Rows from block 6 of the image encoder of a small contrastive image-text model, named by matrix and row number. Rows with one number belong to one neuron. Each number is 128 + 32 x the weight over its row's rms, rounded and kept within 0 to 255. All counts start at 0.
After each neuron's rows are labels from the 100 images, of 14848, where the neuron reaches its largest size: "responds to" is what is common among them; "peak on" is the class under the peak. Only what is clearly more common there than usual is listed. The data: rosettes with rotational symmetry.
# gate: MLP gate (encoder.blocks.6.mlp.gate.weight, 512x128), inputs 64-127
# fc1: MLP up (encoder.blocks.6.mlp.fc1.weight, 512x128), inputs 64-127
# fc2: MLP down (encoder.blocks.6.mlp.fc2.weight, 128x512, transposed), outputs 64-127

gate.406 [114 168  63 155 124 151 162 113 117 133 100 176 101  80 177 132 110 170  76 138 107  92 184  95 148 156 123  80  97 187 110 130 157 101 133  83 115 130 112 107 164 155 130 171 108 134 180 102 122 131 191 111 180 193 136 120 158 145 172 150 124 170  92  75]
fc1.406 [103 172 104  76 163 115 125 164 162  76 112 114 151  96 152 104 137 132 108 106  88 129 117 110 117 126 128 153  96 142 159 143  93  54 182 121 113 110 127 131  85 105 144 151  88 131 153 102 131 114 136 195  77 139 112 149  40  92  98 119 113 147 129 143]
fc2.406 [134 121 115 158 139  93  95 112 134 215 160 153 178 185 139 139 124 145 142 150  69 110 178 200  98 133 152 153 145 122  81 136 162  88  99 117 184 146 145  95 122 130 102 147  92 125 175 133 127 128 177  84  94  73 150 157  92 128  89 135 112 174 117 127]
responds to: cool
peak on: backdrop

gate.374 [116 120 154 106 113  84 178 168 108 126 119 115 202  74 158 142 142 200 138 139 153 159 155 146  69 155 139  56 159 132 167 110 126  91 109 161 153  86 128 137 127 132 147  86 149 111 175 184 112 142  82 199  86 180 151 123 119 135 121 154 153 208 177 127]
fc1.374 [106 161 113 184 154 115  76  94 122 124  98 138  63 115  95 126 107 163  88 126 116 184 127  36 167 158 154 130 179  89  99 157 135 111 155 126  98 134 177 124 116 134 137  94  83 130 131 117  92 146  84 150 152  89  58 139 150 177 122 137 109 154  96 133]
fc2.374 [143 120 132 134 121 116 107 117  68 108 135 114 144 154 140  66 154 106 162 114 139 142 161 126  95 142 110 113 159 128 133  93 125 151 165  87 161 131 148  89 129 113  66 180 124 121 108 127 121 189 133  84 122  86 184 182 118 108 179 190 115 158 150 118]
responds to: dark
peak on: backdrop

gate.377 [136 100 118  98 155 109 147 115 140 123 177 163 122 154 121 115  79 112  95 109 117  98 142 190 148 154 147 130 130 110 125 128 135 153  67  91  64 129 105  70 178 151  97  77 139 143 171 183 130 109 121 125 139  96 124 134 131  52 145 114  98 154 179 133]
fc1.377 [172 142 112 138 134 141 124 123 134 112 150 119 130 114 113 164 102 146 135 155 184 109 152 124  99 153  39 129 112 157  98 137  84 113 129 163 125 117 131 122 152 183 132 132 130 151  77 109  72 159 135 119 125 115 196 149 132 153 152  96  59 137 129 150]
fc2.377 [136 102 102 109 111  92 111  76  96 119 120 129 119 113  56 172 161 100 163 118 127 117 157 188 176 125 127 105 135 160 130  96 124 177 164 179 188 121  99 122 165 140 144 105 158 160 149 198 106 150 171 126 115 143 174 131 162 132 140  87 151 132 113 133]
responds to: warm
peak on: backdrop

gate.327 [173 123  93 145 159 122 151 190 149 142 145 141  84 111 136 129 105 175 148 113 169 131  48 150 132 120 105 128 113 167 189 110  96 118 168 112 150 170 153 125 103 156  96 146 129  90 155 182 147 162 107 115 153 114 135 182  98 145 133  90 132 118 150  58]
fc1.327 [137 147 120 147 174 109 173 169 154 141 159  92  75  92 148 199 129 192 135 131 153 130 105 132 103 117 124 105 136 126 150  74  79 176 112  87 185 164 132 134 144 185  97 143  95 109 137 166 191 174 136  88 187 136  82 108 124 147 180  85  86 113 125  92]
fc2.327 [132 140 116 176 108 111 146 130 126 183 101 171 151  68 106 146  98 113  71 169  95 140 132 110 185 167 151 118 129 129 112 161 142 103  45 112 164 145 150 132 156 173 116 114 142 171 135 117  87 118 158 110  81 107 151  66 134 131  68 138 106 104 120 162]
responds to: cool
peak on: backdrop

gate.161 [105 134 108 144  87 175 173  69 141 112 124 129 117 156 104 149  79 109 120 179 165 170 145 127 151 180 129 127 131 203 119 124 198  86 137 116 156  73  66 110 146  95  90  98 133 137 108 138 145 139 145 147 142 119 173 145 139 104  53 147 196 149 104  95]
fc1.161 [136 117 108 170 154 177 144 101  73  93 153  99 170 102  89 118 165 151 150 137  82 128 159 110  97 169 121  84 124  89 162  97 139 129  87 146 131 176 159 106 119 183  74 159 159 164 167 134 141 128 150 210 102 132 196 128 175  73  89 160 171 156 140 147]
fc2.161 [ 51 138 131 119 108 123  78 116 113 151 111  82  92 168 111 129  99 117 119 122 181 128 136 191 132 118  91 198 139  99  25 161 121 127 106 193 108 107 171 138 139 110 141 157 113 133  93 169 148 113 174 130 201  88 131 177 155 127 156 148  96  99  92 142]
responds to: four-fold
peak on: backdrop

gate.451 [142 127 143 167 152 153 165 151 134 173 172  59 126 106 145 147  81 140 134 144 157 136 117  60 132  87 155 131 163 125 139 185 136 101 154 164 165 175  83 174 140 129 113 129 129 142 137 144 160 142 169 152 147 109  67  94 164 172 138 107 106 126 115  90]
fc1.451 [182 121 159 122  86 155 136 145 142 167 145 121 148 182 140 126 137 114  89 176 121 143  83 160 190 131 178 180 130 187 116 111 158  95 116 136  85  56 169 146 118 135 179 130  96 161 160  97  83 193 134 171 113 142 151 119  96 173 131 121 154  61  94 105]
fc2.451 [ 98  92  81 128 167 169 172 130 135  99 163 140 108 116 156  97 173 124 118  95 117 117 103 194 112  89 144  97 112 135 105  43 102  88 102 103 129 161  86 164 139 135  97 126 151 158 161 126 101  95 170 132 124 169 132 100 100 111 141 180  44  94 120  89]
responds to: mirrored
peak on: backdrop

gate.96 [ 72 149 178 100 107 145 112 168  79  94 126 122 178 115  97 150 154 146 145 181 126 115 125 130 134 145 142 138 114  96 167 151 154 130 216 104 116 178 179 123 126 157 143 105 109 198 142 115  95 151 147 105  93 155 123 112  77  43 161 124 182 147 112 175]
fc1.96 [135 108 107 181 122 169 126 211 130 121 115 141  77 152 111 128 195 137  80  44 165 154 117 116 143 132 168 113 154 127  66 133 142 105 106 131 181 157  62 125 106  96 131 152 145  97  99 134 126 117 135 147 146 148  53 158  73 100 115 114 158 131 157 103]
fc2.96 [115 101 149 184  95 139 143 114 133  94 155 179  84 176 144 100  77 128 120  96  90  72 123 135 134 108 157 150 201  85 181 142 143 140  94 158 108 184  92 158 175 158 116  90 122 137 159 168 130 114 161 113 111 123 150  72 103 119 123  98 103 118 163 182]
responds to: pinwheel; vivid
peak on: rosette

gate.383 [130 137 169 185  66 118 138 101 110 153 144 119 128 128 147 175 117 155 106 160 167 125 156 138  39 130 136 136 144  88 119 154 124 169 126 152 176 160  97 188 153 160 140 174 127 129  81 149  92 183 134 158 147 108 171 103 127 123  87 106 170 183  94 120]
fc1.383 [172 182 128 114  87 108  99  89 155 194 103  33 100 143 101 141 129 127  49 112 179 105 118 112  70 134  95 103 110 109 141 157 160 154 155 118 179 172 127 135 127 137 152 153 117  85  42 191 110 140 111 174 125 115 165 116 131 132 110 118  91 114 161 119]
fc2.383 [130  87 129  98 101  82  89 115 142 165 124  74  91 120 170 149  97  91 135  71 148 116 128 196 100 146 126 115 130 122 183 128  71 149 129 137 124  95 133 182 147 146 161  65 161 116 104 142 117  90 169  86 108 108 121 157 129 178  95 157 125 186 109  62]
responds to: three-fold
peak on: backdrop

gate.458 [126  95 151  97 142  80 112 185 110 109 126  92 121 172 185  84  89 135 110 161  78  89  72 179 116 134  79 154 194 124  95 118 153 131 140 129 143 121 118 128 124 117 112 119 182 115 155 159 133  94 111 117 111 134  78  69  83 162 143 178 208 128 167  81]
fc1.458 [ 26 170 144  91  83  92 109 176 128 130  81 153 157  67 120  87 118 151 110 107  85 160 132 122 107  95 180 155 152 149 147  82 153 121 122 109 114 114 159 120 131 133 163 114 120 106 129 136 128  92 133 180 100 118 141  87 157  91 111 132  66 133 116 112]
fc2.458 [155 188 112 172  81  96 133 113 102 113  91 121 125 177 109 163 116 118 117 173  99 155  94 133 144 146 176 140 133 123 136 123 194  89 162 103 141 141 158 122  94 109 172 116  94 168  72  91  56 110 166  95 113 108 146 160 131  75 157 167 156 189 144 134]
responds to: dark
peak on: backdrop

gate.36 [167 130 116  87 167 123  69  63 114 126 121 144 136 167  67 108  73 137 135 145 124 120 181  87 100 156  79  60 162 128  65 131 128 132 132 105 121 125 148  99 147 155 108 153 155 138 122  69 117 114  60 132 123  64 124 131 159 126 146 198 179 136 114 105]
fc1.36 [153 156 100 140  98 164 106 124 159  93 137 100 161 106 136 130 103 122 128 141 100 160 219 135  96 156 106 118 146 118 141 133 134 128 151 121 200 128 173 172 105 111 168  41 166 140 159  83 154 147  94 102 137 157 146 158 130 144 170 111 156  69  94 133]
fc2.36 [168 141 142 134  93 112  67 171 164 123 105 139 123 135 157 167 167 135 131 189 164 154 150 184 102 147 114 103 119 146 147 158 171 163 178  77  35 110 143 155 193 110 121 116 162 162 146 122 113 149 197 100 104  69 142 168 156 137 138 162 159 108 110  98]
responds to: five-fold
peak on: backdrop

gate.221 [ 72 191 166 144 163  82 148 110 134 106  52 193 121 190 107 181 121 106 123 130 114 109 104 128 199  91 149 184 150 130 120 157 145 130 135 117 124 105  77 109 112 119 142 150  79 124 162 117 108 116 134 112 145 154  93 157  81 103 148 125 168 145 125 155]
fc1.221 [146 156 159 106 205 111 110  69 129 137 149  64 114 159 112 139 129 128 130 129 104 163 132 124 106 183 115  94 142  70 188 141 116 137 112  81  85  99 126 165 145 114 112 168 146 132 154  95  98 128 175 164  96 141 169 112 102 191 114 114  59 205 156  82]
fc2.221 [165 132 146 136 136 170 167 167 109 121 118 118 125  98 126 151 136 130 120 167 115  78 151 138  82 171  98  77  39 149 125 130 152  83 109 164 143 161 181 120  97 126 105  88 135 140 115 106 136  93 126  88 133 101 104 102 110 123 152 151  74 116  64 102]
responds to: warm
peak on: backdrop

gate.271 [148  89 151 154 147 131 107 120  61  39  76 134  87 172 152 162 117 126 117 129 132  88 138 132  91 151 188 148 113 169  58 119 139  91 137 131 184 129 145 138  90  79 115 125 180 153 104 119  99 110 142 121 122 126  91  96 104  78 180 162 107  64 134 174]
fc1.271 [ 92 120 140 121 125 126 104 118 121 212 161  72 158 158 124 130  92  71 147 133 108 141 150 138 139 144  36 122 162  87 112 151 100 116 164 155 119  85 168 145 134 109 180  83 108 151 176 142 180  94 126 173 105 152 144 135 137  94 164 100 118 147 114  60]
fc2.271 [ 81 129 164  67 160 169 120  95 142 110 143 146 190 169  92 154  94 147 135 171 138 158 171 148 137 125 143 130 163 146 102 175  75 119 154 131  87  87 128  76  96 153  90 118 125 102 169  89 150 124 168 109 124 128 169 143  46 120 108 128 109 139 189 134]
responds to: warm
peak on: backdrop

gate.493 [119 113 155 146  97 173 169 146 140 115 199 117  31 140 139 106 196 181 189 143 147 133 163  78 124 139 118 142 143 147  65 190 155  90 106 149 165 164 154 119 158 168 104 138  79  89 134 129 149 135 112  78 141 143 146 124 103  94 129 183 112  72 125 132]
fc1.493 [201 157 117 104  72  96  73 123 120 143 109 178 153 172 137  90 138  97 106 131 123  71 128 140 165 143 136  94 108  87 116  96 141 118 164 145  95 113 184 145 128  91 125 129 146  80 160 127 183 181 153 196 101 113 152  74 139  66 114 176 180  98 105 104]
fc2.493 [ 83 172 105 213 161 128 121 168 167 175 117 105 141 188  71 126 155  57 109 106 133  97 106 180 151 156 120 137 108 149  98  92  83 118 139 130 110 130 126 117 141 176 143 165 124 110 159 114  97 117 107 144 124 159 150 106  76  94 155  92  67 145 126 101]
responds to: mirrored
peak on: backdrop

gate.84 [102 165  94 131 158 106 105  91 147 150 160  86 137  99 168 173  96 144 135 141 133 116  82  79 148 147 102 145 130 116 164 109 120  97 142 109 130  92 193 156 158 143 141  96 190 112 177 145 172 141 193 197 132 152  95 133  82 121  81 130 165  61 132 106]
fc1.84 [ 98 103 115 109 116 144  85 136  97 170 128 148 151 107 126 186 178 170 123 136 109  87 133  95 150 203 149 185 199 170 113  78 143 111 181 102 117 179 129  99 113 106  64  72 148 162 118 160 115 112 162 152 112 135 139 179 135 157  88 133 107  88  95 180]
fc2.84 [117 177  93  97 108 128 111 162 175  94 126  66  53 131 125 118 115 169 144  99 151 105 128 132 112 160 111 126 101  44  98 111 153  95 115 133 128  92 112 134 106  95 133 112 134  38 133 148 119 121 109  78 167 162 144 131 118 119 111 144 158 128 111 186]
responds to: five-fold
peak on: backdrop

gate.220 [138 178 135 135 128 149 133 110 109 140 136 172 106 164 115  53  83 200 142 104  98 100 127  93 130 188 144 106 105  99 100 139 140 129 157 139 105 132 111 123 170 131 109 148 134 118 116 163 104  96 124 203 126 169 104 159 172 132 110  95 131 132 132 104]
fc1.220 [152  40 100 115 100  92  92 141 122  97 119 127 183 115 126 148 140 138 134  93 151 151 146 185 108 135 151  79 160 156 155 111 110  52 197 105 174 107 137 168  15 116  94 128 113 169 160  77 142 106 144 115 158 127 128 177  94 151 131 125 158 168 143 116]
fc2.220 [146  76 123 163 119 152  69 206  99 155 132  82 129 162  88  94 191 156 162 125 182  69 159 161 130 105  98 145 140 109 109  86 107  69 122  91  84 107 117 148 127  85 101 189 131 133 137 131 151  64 150  78 133 103 156 121  99 139 111 130  80 101  48 153]
responds to: three-fold
peak on: backdrop

gate.255 [121 101 176  80 136 146  85 167  54 109 118 157  78 119  93 154 154 104 116  80 136  90 131 210 204 102 108  91 145 100 168 124 110 151 152 171 141  70  83 145 113 137 171 120  86 106 184 149 173 137  92 157  98 148  99 139 124 137 189 114 157 110 105 126]
fc1.255 [141 157 189 148 128 125  84  92  90 130 122 127 139 129 146 104 173 124 160  61 136 137 116 125 101  98 197 112 109 207 166 140 117 115 132 150 169 137  93  76 194 102 197  87 125  98  91 170 116 141 122 171  48 101 148 110 172  87  84 128  92 110 146  98]
fc2.255 [ 90 104 148 182 136 180 125 156 103 159 124 128 138 116 172 121  40 200  85  88 173 103 111  87 133 178 117 123 134  83 181 177  99 119  75 130  95 140  52 121  91 141 100 128 171 115 128 121 133 145 116 118 134 155 143 161 132 115 143 126 150 130 129 167]
responds to: pinwheel; vivid
peak on: backdrop

gate.368 [158  76 101 194 151 110 173 153 137 121 110  91 110  83 156 126 116 154  75 128 148 131 122 142 111 140  87 135 143 120 126 152  99 130  96 148 161  97 105 120 116 103 137 135  86 230 109 179  95 158 123 172  41 135  77 119 112 142 102  81 184 164 155 187]
fc1.368 [129 120 147  32  73 138  83  95 141 103 113 110  87 100 172 164 117 143 144 121 121 110  58 166 163 160 110 144 169 142  72  85 124 132 131  92 131 138 109 143 195 113  93 121 104 177  90  80 110 102 135  95 167 117 136 121 117 105  95 153 161 101  95 100]
fc2.368 [ 80  98 162  89 131 193 149 131 157 120 134 146 145 178 122 143 185 132  98 163 108 142 169 118 129 165  83 115  54 145 105 146 121 155 121  77 138  95 151 118 129 123 137 135 141  94 118 104 161  91  97 174 127 153 180 171 145 116 103 107 112 142 152  76]
responds to: dark
peak on: backdrop

gate.457 [163 132 133 156 106 148 168  97 206 113 158 170 117 150 148 142  91 170  76  85 171  87  56 144 177 105 104 149 140 117 153  66 155  99  94 124 134 106 110  92 142 117 173 162  96 183 109 100 143 103  98 158 173 151  88  98 118 132 106 114 197  82 158  80]
fc1.457 [190 110 102 107 164 104 123 125  96 117 110  95 149  52 153  71 166 162 113 130 103 169 104 157 167 147 162 145  75 145 164 100  95 149  89  89 113 132 163 166 174 135 157 128 150 158 132 119 132 105 126 160 176 116 113 144 137 110 185 132  87 111 136 126]
fc2.457 [144 138 115 122  78  99 100 134 123 162 144 111 174 132  81 118 117  96 146 113 136 150 125 179 115  46 156 137 145 153 137 160 127  92 132  39 130 160 144 152  82 116 151 104 153 144  47 160 101 110 154 140 149 149 127 138 108 107 121 111 152 101 179 166]
responds to: nine-fold
peak on: backdrop

gate.466 [173 159 110 117  77  94 136  61 104 144 167 112  94 164 139 117 148 141  87  88 138 139 118 141  94 151 115 132 127 134 114 150 106 128 122  83 122 137 166 118 136 115  98 147 141  75 173 157 137 143 160 104 135  89 125 166 127 145 191 255 163 126  92 106]
fc1.466 [137 115 143 145 115 107 122 179 118 107 137 106  74 105 156  70 159 126 115 165  59 133 107 121 162 130 130 153  95 217  88 141 128 121 171 118 156  94 142 134 121  96 162 197 144 186 150 178  79  94 119  94 113 111  93 126 123 150 119  99 141 101 181  80]
fc2.466 [122 176 167 115 156 136 174  70 118  89 138  88 129 135 113 181 158 126 154  99 130 183 180 123 150 107  90  81 130 117 116 154 119 126 138  93 122  92 134  93 179 154  64 191  75  88 105 167  80 138 134 143  96 163 102 172 117 102 169  87 113  87 181 166]
responds to: five-fold
peak on: backdrop

gate.326 [ 96 130 165 153  86  57 141  83 119 148 116  82 145 154 198  87 139 112 166 123 145 108 107 186 115 112 122 137 108 134 166  86 153 120 111  95 182 133 185 148 126 106 144 150 171 129 217 130  90 174 121 169 183 144 109 161 163  73 136 192 141 129 140 105]
fc1.326 [101 117  89 122 151 119 134 127 127  98 154 181 135 151 156 124 111 125 131  89 133 157 109 164 139  65 152 126 202  98 123  63 173 120  89 139 222  98 121 108  97 101 147  75 109 151 157 122 155  96 164 124 182 125 127 157 123  63 198 118 131 122  71 101]
fc2.326 [109  66 116 141 130 131 129 133 102 171 133 156 183  83 155 124 116 121 150 117 151 156 147  66 115 126 108 105 124 104 133 153 153 215  70 171 135 117 133 141  97 121 126 120 127 110 116 109 187 122 103 173 167  78  97 131 137 127 164 180 135 124 171 130]
responds to: dark
peak on: backdrop

gate.55 [ 83 123 122  89 119 108 146  44  96 153 162 122 109 148 143 154 111 121  94 141 129 105 103  80  69 100 185 123 128 113  90 105 131 137  92 118 118 163 150 141 164 134  79 114 111 134 100 189 164 160  81 150 153  86 136  99 175 180 150 163 164 141 155 137]
fc1.55 [141 171 130 122 146 137 142  90 117 152 191 108 115 141 131 135 155  61 120 138 178 132 120 112 142 110 184 111 118 156 125 116  91 120 104  99 106 158 109 113 188 129  78 187 121  96 128 167 118  93 140 155  81  59 183 132 201 196 113 126 142  78 151 120]
fc2.55 [184 134 133 109 180 115 155 147 129  82 127 143 104 175 129 105 148  89  84 173 161  52  83 153 180 118  96 139 159 111 223 128  99 197  90 101  70 162 137 117 110 178 101 100 103 101  90 144  95 156 119  90 111 156 118 135 153 170  91 111 150  72 159 164]
responds to: warm
peak on: backdrop

gate.124 [ 73 157 121 140 120 127 145 143 126 110 141  89 135 200 109 132 100 145 160 110  98  70 109  43  90 132 165 146 163 143 168 225 113 152 151 172 104  97 111 129 146 168 112 140 117 149 131 148 115 156 108 133 132 135 117 194 166 187 120 152 118 159 132 172]
fc1.124 [129 104 127 129 118  88  66 110 139 139 107 200 102 129 111 176 105 145 156 150  99 142 175 137 146  90  88 174  87 128 176  38 156 115 163 194 114  99 139 107 127 143 100 176  84  82 121 110 149  84 105 108 102  42 169 126 188 100 118 154 149  89 101  99]
fc2.124 [145 132  87 128 146 108 113 166 182 125 109 147 136 107  78 108 141 104  82 132 132 176 164 150 165  28 166 115  83 118 127 129 143 126 110 138 124 115 135 109 103 167 161 118 130 204 190  85 208 136 250 117 164 141 158 154 117 152 158 109 144 143 145 108]
responds to: three-fold
peak on: backdrop

gate.128 [144 192 180 147 141  85  73  85 190 125  60 136 153 150 143  79 108 130 136 161 107 158  93 118 110 127 154 139 149 132 128 167 112 192 163 145  37 111 104 126 156 115 136  33 101 141 144 131 148 103 111 132 113  81 165 151 162 117 130 113 128 174 180 174]
fc1.128 [125 153 103 110 113 156 128 127 124 139  61 155 119 163  94 134 169 125 140 152 192 112  63 126  74 110 129 170 143 176 150 113 147 106 101  84 134 125 112 126 118 123  61 125  71 141  45 142 115 148 119 140  67 100 142 109  99 129  93 169 183 108  88 110]
fc2.128 [109 106 139 126 114 134 104 155 133 192 155 149 120 182 175  66 125 178 130 159 145  87 135 140  72 174  67 124 113 130  91 118 101 163 123 133 136 154 207 163 192 145 125  93 165 126 113 135 142 128 128 100  94 175 107  70 140 169 144 171 170 106 147 142]
responds to: three-fold
peak on: backdrop

gate.195 [138 167 135 154 153 144 140  71 129 162  56 112 137 126 151 105 152 185 108 136 109  90 143 157 123 148 135 109 138 122 127 163  80  98 124 206  79 176 211 173 152 139 158 137 119 111 132 146 149 105 139  50  70 143 145 127 140 164 124 173 114 103 140 153]
fc1.195 [169 133 109 142 133 130 110  66 168 110  99 102 169 145 122 109 128 107 195 118  97  84 114  95 163 192 144 162 139 180 165 115 110 133 145 150 157 105 161 145 126 120 119 155 155 135 116 138 217 101  65  78 172 166 172 120 139 190 166 125 123 170  81 176]
fc2.195 [ 77 171 150 143 170 173 126 179 122 123 128  90 114 130 104 129  72 145  96  60 189 165  68  98 156 128 142 135 167  80 146 203 103 133  87 157  94 146 125 136  52 113 104 110 161 155  84  78 105 150 130  91 135 129  60 109 156 145 118 138  97 111 101  85]
responds to: nine-fold; vivid
peak on: backdrop

gate.410 [129 132 122 107 155 146 173 178 141 113 182 147 158 155 154 161  93  89  93 126 177 169 166 117 136 156 119 146  58 184 108 151 127 187 145 137 215  80 102 135 109 122  94 131 103 135  82 135  48 141 130  85 111  80 104 123  97 139 150  83  92 163 194 144]
fc1.410 [149 146 115 139 111 125 151 119 108  85  99 215 158  68 147 130  88 160 131 184  80  90 165 161 174 174 115  76 151 161 150  66 164 137 118 115 153  77 155 144 153 106 179 135 145 133 111 193  99 130  90 119 158 122 158  94 175 118 148 119 109 153  98  63]
fc2.410 [121  81 138 128 122 112 154 145 128 100 174  75 164 110  90 106 169 152 121 158 164 158 155  93  62 159  97  98 131 119 103 106 103 158 110 153 114 125 136 117  88 117  53 139  50  98  93  62 183 145 105 126 143 128 161  76 112 137 199 139 148 127 122  73]
responds to: cool
peak on: rosette

gate.4 [ 97 144 140 150  56 129  95 148 199  70 103 169 136 105 130 159  94  88 128 156 144 103 127 131 174  95 131 143 106 178 110 110 156 164 101 140 122 185 117  91 144 145 156 198 140 121  86 108 150 150 106 159 173  78  94 102 129 149 144 112  94 140 155 110]
fc1.4 [ 87 175 170 136 136 129 111 126 170 124 115 111 148 180  82 168 146 128  99 116 137  96  70 138 119 132  63 154 185 104 122  99 103 137 122 150 125 102 134 221 125 142  96  92 167 136  76 158 170 102 135 155 120 104 187  89 138 163 172 121 171 122 140  81]
fc2.4 [158 114 141  67 112 138 134  93 189 154 169 186 163 103 158  85 164 149 141 123 130 167 137 137 128  84 142 108 163 113 142 128  98 109  76 148 137 145 180 103 121 162 120  80 111 127 121 173  72  99  91 113  65 151 132 135  98 147 119 138 134 123 132 136]
responds to: warm
peak on: backdrop

gate.240 [160 207 143 135 112 173 105 147 117 115 114 101  81 130 136  63 108  94 135 135 120 104 104 127  71  73 127 178 207 150 157 177 113  86 128 174 138 164  95  70 108 155 160 147 140  98 123 143 148 137 131 149 176 147  97 134  90 103 115  60  88  90 130 159]
fc1.240 [113 129  58 134 171 131 131 118 149 124  82 144 143 102 141 153 159 185 160  98 138 133  96 108  89 187  98 142 163 157 156  49 118 107 108 161 164  85 188 125 148  93  65 168 108  99 189 134  66 133 161 152 160 108 166 161 106 137 140  97 123 130 118 128]
fc2.240 [102 119  90  95 108 142 123 126 155  97 145 130 143 117 152 102  83 145 149 145  72 138 150 174 115  87 107 165 101  69 143 157 148 100 107  89 116 140  89  98 118  85 135 130 134 130  72 136 147 135 132 125 230 112 173 123 102 129  87 123 137 114 148 179]
responds to: five-fold
peak on: backdrop

gate.353 [ 66 154 120 145 167 163 137 112  93  93  96  98  84 210 181 147 184  95 152 144 147 148 156 157 159  84 132  85 160 136 125  88 165 133  77 154 108  82 137 115 117 136 164 114 145 110 147 110 108 105 143 100 153 102 159 162 173 128 128 143 113 156 101 204]
fc1.353 [125 177 167 100 116 177 149 123 158 139 161 145 111 136 155 132 144 109 132  93 123 111 116  66 148 124 141 165 103 147 139 116 106 119  93 138 192 132 101 109  95 164 176 112 144 189  53 116 108 168 101 151 135 135 109 141  97 169  96 132 230 115 116 103]
fc2.353 [161 132 108 146 145 137 101 129 123  95 143 135 111 153 163  60  78 153 138 136  95 120 123 123 164 173 154  59 164 100 134 180 102 157  51 100 142  83 115 111 126 128 144 140 157 139 155  93 121 138  81  92 122 107  91  70 147 102 109 149 144  81 160 167]
responds to: mirrored; pastel
peak on: rosette

gate.150 [116 144 154 121 118 116 137 125 152  97 125 147  90 134 137  92 157  56 113 125 178 111 147  93 104  91 145 110 168 137 147 121 166 163 141 108 116 137 143 101 160  51 117  45  91  70 127 197 118 101 126 156 126  99 114 171 122 136  78  99  93 101 144 132]
fc1.150 [156 141 127 105 145 132 124  93 136 100 121 133 114 103 141 140 120 123 167 109 173 109 148  79  98 169 132 119 124 134 110 145 138 125 142 128 107 141 110 183 143 118 111  69 169 125 164  90 126 101  69 190 153 125 181 116  87 145 188 100 203 118 144 142]
fc2.150 [107 123 132 184 128 103  99 121 187 148 137 119 131 139 112 131 174  67 153 122 242 138  80  97 150 125 161  89  85 132  89 109 106 152 102 106 109 130  79 136 117 113 112  97 175 204 118 142 127 120 203 173 154 118 119 135  94  82 151 137 198 166 205 135]
responds to: warm; four-fold
peak on: backdrop